config = dict(
    arch='vit',
    dataset='rendered landscapes of hills, water and sky',
    translate=0.06,
    targets=['land', 'light', 'water'],
    num_classes=[7, 4, 2],
    fused_qkv=False,
    parallel_block=False,
    mixing='cutmix',
    beta1=0.9,
    lr_schedule='cosine',
)
Rows from block 7, named by matrix and row number. Rows with one number belong to one neuron. Each number is 500 + 50 x the weight over its row's rms, rounded and kept within 0 to 999. All counts start at 0. Numbers have three digits each.
# gate: MLP gate (model.blocks.7.mlp.gate.weight, 576x192), inputs 168-191
# fc1: MLP up (model.blocks.7.mlp.fc1.weight, 576x192), inputs 168-191
# fc2: MLP down (model.blocks.7.mlp.fc2.weight, 192x576, transposed), outputs 168-191
gate.310:484547416485499432520425529429517515492477526448502433506481449470586405
fc1.310:488476491520454526555476432462549475546476571527495473479420506605558566
fc2.310:462534482568545529431480543568545528526440516495550526469494524401471455
gate.311:499419461459506509438548420467466522451465532512489491493529541480563578
fc1.311:496569497522474525463432591537422428539499513453545590528510453512450479
fc2.311:524466539504438476450562436617486483500502550465481442518524525529518417
gate.312:518490423574425553540548529545422475466489426525533464475517538563476452
fc1.312:471434518561590574428436488518543479430556438515579423492500467507399513
fc2.312:450563424448439505483552619429490411503558532544552580471539512479486458
gate.313:541478556541467629472461631461453499486508464460483460548541396570546450
fc1.313:411489407478522556554440492442521481526514428558558417513496521519452559
fc2.313:476550492499533420541524575643557478440456445343526583505519431530503378
gate.314:596500544454524544593451458567489472432595500450429480569502511461530465
fc1.314:508510467492477484582560451568524523546499470498494515517457451491431452
fc2.314:493559503424508534471483526480443412457434487544538577482560536519453521
gate.315:558474550589489573485462524460619462408499464489540547447472498540572513
fc1.315:557416493547486467558487447456549528515556565422555570545436469423467545
fc2.315:493545498574470550624487409480588565476543518358446516509492478574421493
gate.316:534449560532560528444528504521443520481429508468535526541514584520483520
fc1.316:468432493449453457560564527416446558436477470495417492450545543421455561
fc2.316:533440545450457408465533446495422563476567552501595586451472492490555494
gate.317:553470572490558523434418463469529514464412464512493472460488535438568551
fc1.317:506508506435513550475481578425509511516453562545534519521579599561533497
fc2.317:429492493555508598463488559583517535545485516577473440499565492498572472
gate.318:550552484466459488447410419570455493461538560524492559566505439527526554
fc1.318:418436456517539433543575581509558546506522549439500441577529504493425437
fc2.318:513506519546565476525410513572486471506509520427495458381416403477553500
gate.319:482505442431565473494438503393531519497495504450490593487510534565480506
fc1.319:511522444583559461544443478451554563421579532467462491475438479600466561
fc2.319:494469522511424532492489503437422523570560522532527598559485531467486631
gate.320:514496581499554515559520501433443427439540610442422501543460473511543515
fc1.320:385588510468483462395454439457555513440500578516436442513519506458528552
fc2.320:603452456415526459531507541528514407473504539480526523505523503540500382
gate.321:461410571481494461477496516475581430517446517502523433448519423520542415
fc1.321:402506497559460533435453587493489516587484492471460504526459576430532517
fc2.321:467515465432507528482510563528520517517492528536513484551509576488554418
gate.322:563521517362538440456467560500503422490461515513468541448541505511569446
fc1.322:457455511463526471562488565435431569550544462603453580491497516454452602
fc2.322:531456505597526447520558407504547534502513526540441517531512437453492499
gate.323:493530496529503527495419494522526462537427524526559491508516507431455505
fc1.323:435418456470463525492568566582477573499573497489516602436541452522447403
fc2.323:509465517462429517479543542472399363462575446446550489527576524477411605
gate.324:434529508402581438444516570595443528434507447518460524420497478451478517
fc1.324:587437460500578439589419501527554556536558456513503449533592431553545552
fc2.324:503470534587489425472535438482416530432515487583491487458460445524504553
gate.325:546524572505450527490577473421433468412466472581567559492521464529580475
fc1.325:412513443490514536544553485512461521492437507525570577478462515529467492
fc2.325:589369550501460494553649498545491520449484539489459412487526494583561448
gate.326:581491507479512539406444482518494387524561581435530523449470449476496510
fc1.326:410538532438462505412444421473367497445431488502463546491501550508417551
fc2.326:528432503564506557537489532423441384474482539489421427472475434471506615
gate.327:516446492405551497431454600567478490495554451561480439473513523548483474
fc1.327:536524480570543518497555575545524438444531484576521461435491406532438528
fc2.327:447517510455548398509589468549555632529504534479557528545497594474540526
gate.328:593477551463489513501546466566477430481542588474482485427502586583498465
fc1.328:417470455578543509529481481443494545453453594476475455588470459628440495
fc2.328:548489489476484520494566451660565533440506556404464465532538444525522397
gate.329:511355481506483497588465551503493497441442480556439534474526487542429586
fc1.329:417493463560401541463567524512440443485459413505480543519543405479444506
fc2.329:507412420379492463500532532500470507476478589539485541452510520491499476
gate.330:493391473483493555525480544441461636544493442485415426460469497576536479
fc1.330:413576580429522488550432482551526424439430570526468482473484561502564577
fc2.330:474493450474531426506500563434480513550624498513445530529500491604455535
gate.331:564524571550503558441477449543599545565543486553497490431516554490467471
fc1.331:494473586510462552558593451527499553483445487512445431571493552532529464
fc2.331:396471462576558519427494533550502488485446497422452453474560550618496516
gate.332:598465590513468566471470532496498485497527530550437493549536380428530446
fc1.332:416567419498412461450524554433517531512451457485578567418494554451455547
fc2.332:547449602511412564504568494543514516506467517464461398593520501446513490
gate.333:569547436504483562484527442564434583576541518547522433540488567456459539
fc1.333:556493561555441557541472541451480538476557546463430569447557501457540596
fc2.333:472428441587393502558439531502468465547470475623546440480554518505508619
gate.334:496527439512522499421540462553530523452519511451512536436567496506425449
fc1.334:423432535498540558453571538592562455611513443528527567493578537550485536
fc2.334:467524488543530390407559508548495522426523450477619484472556506427512437
gate.335:430547552468532584495439552593559438539482512543546555530463510523412456
fc1.335:570433519491552510541447479473544484422507579419409466462499464554425568
fc2.335:498486550453481523498558579448516498503521472439523508542480509562422433
gate.336:453419538496449525572506502447589480503525557452458507450532534548533529
fc1.336:491476515532496527535544398566492437459463561517541472500478595500539539
fc2.336:569438473383502566603436578356488560612593524513503496534453633506534580
gate.337:500483478517478465554441437572427445412427593458559458534491535496554491
fc1.337:549489428585562475500430409483463563563450453472441561525446562392492541
fc2.337:539459457473543393496541465388499531471496547515507504468442597531514479
gate.338:524414503426376504495491556456469525492546553545450482463468566561521545
fc1.338:581448491514496387498482526521459508493588450524438504500574475437526473
fc2.338:566436504487559563562490512460503454496519566566502497573504549462499582
gate.339:483515524521438509471450476474440552438559446452490460529565484522594542
fc1.339:425468520540582440585513503446490590549533483466533423448539427501563545
fc2.339:488512462414540618533571439518536536496594459473515540549520576520529480
gate.340:511401534521556445539537528474580486483542593552515549440549465564450546
fc1.340:522554498493490490514458414460539541460559527467485457429466527581513567
fc2.340:470418507471598436545461513526421518460478472556569599481448535488439591
gate.341:507445582487408461545467481538513427422530358559558521418471466562482547
fc1.341:469508510421563580475502536538544511422513557493548504487497467522452495
fc2.341:510535558501573552492533426516532372524524459563504465527546538405453495
gate.342:505500566586507503562457621481605484519516513493460491483484525454559468
fc1.342:432408518544476448464431510484435445481486446443532526470399553488506477
fc2.342:448509474424337468578541469535541573577461456579499500476491507518502490
gate.343:470557515566510576519538558585481455434557472539590424564546415468506501
fc1.343:463597551532477433490415540490474559536434574512423531470529545498564522
fc2.343:570459504420492502565486523412528454524477481465432513535454607527435469
gate.344:516577464424470512549459563526567442594564498426503524446601533483549430
fc1.344:424508451459393431547565421552416479486464473478531559418464517513506513
fc2.344:511505450528559428555488463572540555482516557471542609541452459443456427
gate.345:473491475473545539460482488480444492492430451485544543522584559461532542
fc1.345:458501589484419565550460446432585476523458468562552490482561530473560505
fc2.345:524441530465472431459565546493476468515465573481508503494423436585471436
gate.346:397534480464531560584421587436513498523503525587551464573443603558466565
fc1.346:441568574537492591520503508477472475471515422522482555574518541468545503
fc2.346:476486475516489445495578436586642496428486562451517521497463516564418397
gate.347:554561570554596507543411513435504534488462493465549470593583416558528405
fc1.347:544558584497522492453447551580464546482564561483439486472524489451447459
fc2.347:491507555618569518408496489456530463445492461650508438518482451456539572
gate.348:586558499525506592569471579495466463508436525446512530492417533511497504
fc1.348:421525515522400427486581501542493527517447536412515442487549503612562484
fc2.348:538540429472429643473470579526421499526517532573568513463471535407502482
gate.349:508440503459509438503558561557481457440453518511545493452438575454616451
fc1.349:479460527472553406493511435535545470417555564396486468540542546542495527
fc2.349:525453529454472495501557496482452533486494569583569419512515589482500447
gate.350:478404575532532569566529446517463350509422477511423540491445485490414558
fc1.350:446387548562527514431428532479493448562542463491410566443505447468509497
fc2.350:417480468450527446453537463524487526508506536561558467549536492493610412
gate.351:538493507541465481571505527472465563478470528471430486538556450593610407
fc1.351:515492557451557509481548474551444472556495558393525505535495554512585445
fc2.351:550456544605491396552546382527554454470466543555456474483495431394439517
gate.352:491421536455440544556442572436556578552552458473414556427421472570517554
fc1.352:422426446593539495475452606523492554570540557565532521477519424537450538
fc2.352:521434509401540567564458508431550491529456513478503512471408498513516544
gate.353:503500435453453559487466478419550529501419527539507559553456477503460483
fc1.353:464495539533546465555471430493571468524511500431528470430470490563566497
fc2.353:539476552471449471488637431539562473502502488592484452478465483446486482
gate.354:516478479523449442510533506508516481436376439536512460418452544487453449
fc1.354:546551495461479455563534495462518429561585558574451521473565548500561474
fc2.354:544566561463589599524463512456470386528522515544514527528497469381529565
gate.355:459553515505469449491558430567564467582531524526493428506511474509435489
fc1.355:579511503563515499508463415512524442532489533481545438502428499544478531
fc2.355:469513558591499462497600443573530510470474504608510441532483485427396476
gate.356:459461500524531500436443630445537583470541495526501437422530391608523437
fc1.356:475369413454514565413472542499517487438529496620468452525447492473490437
fc2.356:433574493524508422425507524636538613488407523443605549488458494520450361
gate.357:563423446440458545466526513542435482518496577547528506481451511450546455
fc1.357:433522558506442483390511516459469591500434532454549406469538537444479533
fc2.357:583396552391429542482563472488461570497506514489443463509550522589544422
gate.358:472497494491496461589497449524462541456542607387543512444510458476447548
fc1.358:490534519536564565487417428566593553506581601496438501539454447561570540
fc2.358:490506506602591420514497393597486537507574472479566572455406420437526511
gate.359:516468450523466463445435573526468613455510533478476469556455483546475438
fc1.359:458545558496473477514510498521548514546576433640514420576464444486520581
fc2.359:502482508518483532512508463591524451464447508465486504405485475490527424
gate.360:448424582478501461440443460457473462473444505455437426543507533500443449
fc1.360:415507462510434546489500466518421445438537608486584461478496425580431566
fc2.360:594501522360502557469585473434536433492510513511526461523520508552604478
gate.361:519394581506500573479484546553540471468530525495423474498481537425519451
fc1.361:574464588578385536471581452526443417452535514619435559433514457579512428
fc2.361:490495515391435499475478482411498479559460494527547560552430510558502638
gate.362:452591491475449529484522464546579521489432484524529563539455526451567530
fc1.362:598454515440531470535566542449408478561598511528462552495434568457464560
fc2.362:408651466578493472423467496540586481447441413400506527478500401584480461
gate.363:476437556496554498596495488485620588456521565575468413467483549430607458
fc1.363:437613382487489461503409443467453483450497543424435523519463520492534526
fc2.363:497488542562357416520587493587512527456445523569520510442513421471466384
gate.364:479551555435466533582442554458525502493467534511510514538560523447482426
fc1.364:368458425437409444430466434530424527529548442529495517482468446452477476
fc2.364:526419476471526465509596439509508637517536442542463527478566559570521532
gate.365:553550546495532444477499488495436406491597458461561553462498556523427515
fc1.365:450498498544452481452546458416400485448563520501496502501474486468474472
fc2.365:535577430444513421449473475491559543440504532455575566479435541508535599
gate.366:500504460474453473546518491489496485485512548538494441541427577498493497
fc1.366:509450529480521498512553528459468583571504470533421500592469453515402447
fc2.366:518489531532544600443490568569495434400421457497511428415520455547546468
gate.367:514544566524515527434442494517523534455468479522505524539538528476515487
fc1.367:516421491435471500449590543523461506434422545495560517448449554486449450
fc2.367:454628405558550522448362613506551445590483518501439530400470424459551458
gate.368:426499516508560490487578578484469474426410464451410483526509538497540442
fc1.368:624551540539536569541467511502439507483467528438439527572466539544581543
fc2.368:448561481555503560456461460484480503456441493572498568486483467415562506
gate.369:560439471431444470575499533424516570453510473458432437411434583453612510
fc1.369:518527498464514560526390524538490479540507459487476621476414501480481430
fc2.369:504550490503475372522433430631530510506444568433473534459489366461496366
gate.370:438507482539537562471474539530387481555569444496552587514414425480541515
fc1.370:438440488422552518373518518498441477543438466495569512475468477555552449
fc2.370:423605406429452509468422550516461509558529448641603560442476481476484594
gate.371:460471432441534485449492557438518542520562558451582566501535531462581432
fc1.371:550517601557473536559542473472458514507502454484547447489476480474478511
fc2.371:458470472431504548488638452489484500438539526553544497521537546495539471
gate.372:564507468538521430522524528437489526501502562507540472571529522528402520
fc1.372:538484484538473507463470560470479558575475518504539471501450510526516494
fc2.372:531466561464508399502488488474498502475504439534454506488495446545568599
gate.373:486444462583481461517408540492522437427435422439450548514559449534560422
fc1.373:437559502453429482447517406441563531546446553512518440471470608561562498
fc2.373:512490490469491533467458475443385433515509454491473551459478516451430598
gate.374:492463516524523625464504528494520496511442543476458425487499532603519448
fc1.374:474548525536486448502474534534433432534467532462593449600560524394501398
fc2.374:516423523496502617628456458413477521498603495557483431539457476630428566
gate.375:531470423422508506558550514452534533559504536486454467463492453561502485
fc1.375:424467445503419465474511494460436531465470480524514551562452449485508424
fc2.375:479466546560531433497494497531601497518523456454430511516438445530452531